config.yaml
arch: "unet"
model: "segmentation model"
dataset: "rendered roads seen from a driver's seat, with toy cars, trees and houses"
train_examples: 36250
image_size: 48
crop_scale_min: 0.8
horizontal_flip: false
num_classes: 12
norm: "batchnorm"
activation: "silu"
pixel_unshuffle: 2
widths: [64, 64, 128]
blocks_per_level: 3
block: "plain"
attention: false
upsampling: "pixel_shuffle"
label_smoothing: 0.1
init: "torch_default"
optimizer: "adamw"
lr: 0.002
beta1: 0.9
beta2: 0.999
eps: 1e-08
steps: 21200
batch_size: 256
epochs: 149.7
lr_schedule: "cosine"
final_lr_fraction: 0
warmup_steps: 1060
weight_decay: 0.05
Rows from block 4 of a small segmentation model, named by matrix and row number. Each number is 500 + 40 x the weight over its row's rms, rounded and kept within 0 to 999. All counts start at 0. Numbers have three digits each.
After each channel's rows are labels from the 100 images, of 14848, where the channel reaches its highest value: "peak on" is the class under the peak. Only what is clearly more common there than usual is listed. The data: rendered roads seen from a driver's seat, with toy cars, trees and houses. In brackets: how many of the 100.
# conv: 3x3 conv (model.enc.1.1.conv.weight, 64x64x3x3, each kernel summed), inputs 0-63

conv.46:503400469504547514471474504490519518465499445488478528483516499521448531496401485500513442506476518490483475470563379499492451535428446433476500489423500516470439513510458465477546551451451490
peak on: road (96)

conv.4:487480481491562565440447471463515517552523503519505527470504471484521585487455557530475501460570557526579491464449463505467455532491404520560489518523470463476542528436562518498507414517481469
peak on: road (86)

conv.25:478472504504426494459450455537444480474477505470468439467463483539440514419499377468513480477436495526478502447537491496488508425478420474477493481511552514465516502454469545435553451453486486
peak on: verge (91)

conv.30:542477484463531482495526460526495514450480512540457445502482517545458449525498469526496487489492500483488526432489465453484471577475464361485479503493517454505487488399405448467499416447486525
peak on: verge (70)

conv.59:545495516556471427501467422479499435501486529504475519503420504404494539533492387416441458535499508460457525515526529504537489488498512459531526458511481533498425513550505489485482545523426472
peak on: truck (60)

conv.40:481435524479418483490445479490453480506526486567450503539541402562497508519423507445532475505528496455474476524513468483510500479460386503397497426499470456495505503449461511506532478509461504
peak on: truck (53)

conv.61:402485513526458488501451501508553535508492509456563504449455505479502479551450510462479476539561470507476471513483492407470471468460543534453494498450492439474435499404515423463514534539427459
peak on: truck (100)

conv.26:534486513519455536521482508480438467532471444480424512509526521526464479540518465498503526495451506432491555462570516544403539499460438459497534482445483523495440453442398474466515433529543462
peak on: truck (36)

conv.36:491456493524445555503497507503528481398504503506469480526518500491407505440520449488484482481438493496471527446489419498459502470441433401520500471473495464500532516395420555508505485512493451
peak on: verge (100)

conv.10:484465512499479484506416439537496450487473501477461492530489504464411502474471496483475487496485436498524425444537467439486483500473484438441401445499467477468491431437467427429527446482518478
peak on: road (71)

conv.3:477504487509465599467476487504503424503424451532497517449448500494535553486484554531514457490444487462571575484506482423447482432522425479528541578496523503512456494504458465459483562466498507
peak on: road (97)

conv.14:515533501546430502464408477502418538501465495494514477488469474483536477481510529472445452442459500475528507485494462435513576510506527500494507538455500449453510425493430540379472445554529477
peak on: truck (99)

conv.39:542476444521399522482451465531517495480443516453516552519392521522472446539478544432399515462458528495516478534551503495492427445473465478532496481514515508416509523521556498463496526490505535
peak on: truck (81)

conv.29:492500587471452517560470487495507461508493488469488428483480481452454532539487439455450439517465483480524460448553411431488506497451469429488486381495474455433499449518466511502523488496517489
peak on: road (64)

conv.15:449460489506535497432543465510356423506456500441441504448532497461507491496484477423483430514443488538491438509503472453495452497477507506474486451495522542501501501484475491419490490507537421
peak on: car (43)

conv.32:531493502513471422483516463534568517378542561507442473510470506524422477542457454477518472547445452504439481468459480517568452482503540421515450493514508516556521419498491480493490507473464500
peak on: verge (62)

conv.0:470460455481465455558533508497451474469493520496501515527508442446442525512583402440508435513498511501485514407486473531458471535438451480467471437480434444486527431507477519482516436545515477
peak on: car (49)

conv.54:432503535528435564515484444501426463466468433474496536473453508453439421442496464446475462503478524441516453511480428487490500512474492475481477433493538475531429470500469480522411513465559488
peak on: car (75)

conv.53:501489477501446477509435451520486451451519482555465452446475471455446562528455505493474438497465479510472485440509459408526535418455483452529518504445537440504465488424440427489458502474497473
peak on: verge (39)

conv.44:521477507547470477451486455482426475483472436452487470510475437488440497503523476522497471470432445486492532511446466454536520509495435462510534410418441437496538476406487527470524517477466430
peak on: verge (94)

conv.16:532422518528497452466439486514423562531513473411491420484485515533525470495544475457464519518491566499459436504551423523502494520475479540524470489467492533468531465455478576477526461445570453
peak on: car (95)

conv.20:554567460409441506559491505508531444515468533459499499545499536471510489463491514429495517532538486491515465541523575552528505473494544482410451489532522530554480424491436510422480525570491536
peak on: truck (46); car (41)

conv.5:519468526501460522467516521530527540521521523422506497493559483521531508520549366445467474526489431559533469507476468410441534500455555487468402498479476464463535516452544541468501490488488468
peak on: road (87)

conv.24:452455483532464511527524496512481534473521452551468486554402425498417401462505468536553534440477532507546479477523445506488481520432504514470503503491473471459497542445467432514501449479534426
peak on: truck (40)

conv.22:500445519519471454462446434518462512535505448511473478510508476475512548484514541503473548479471465586457464464508489444434465409480464514433416487525463499456509476469518420439469416543493492
peak on: truck (92)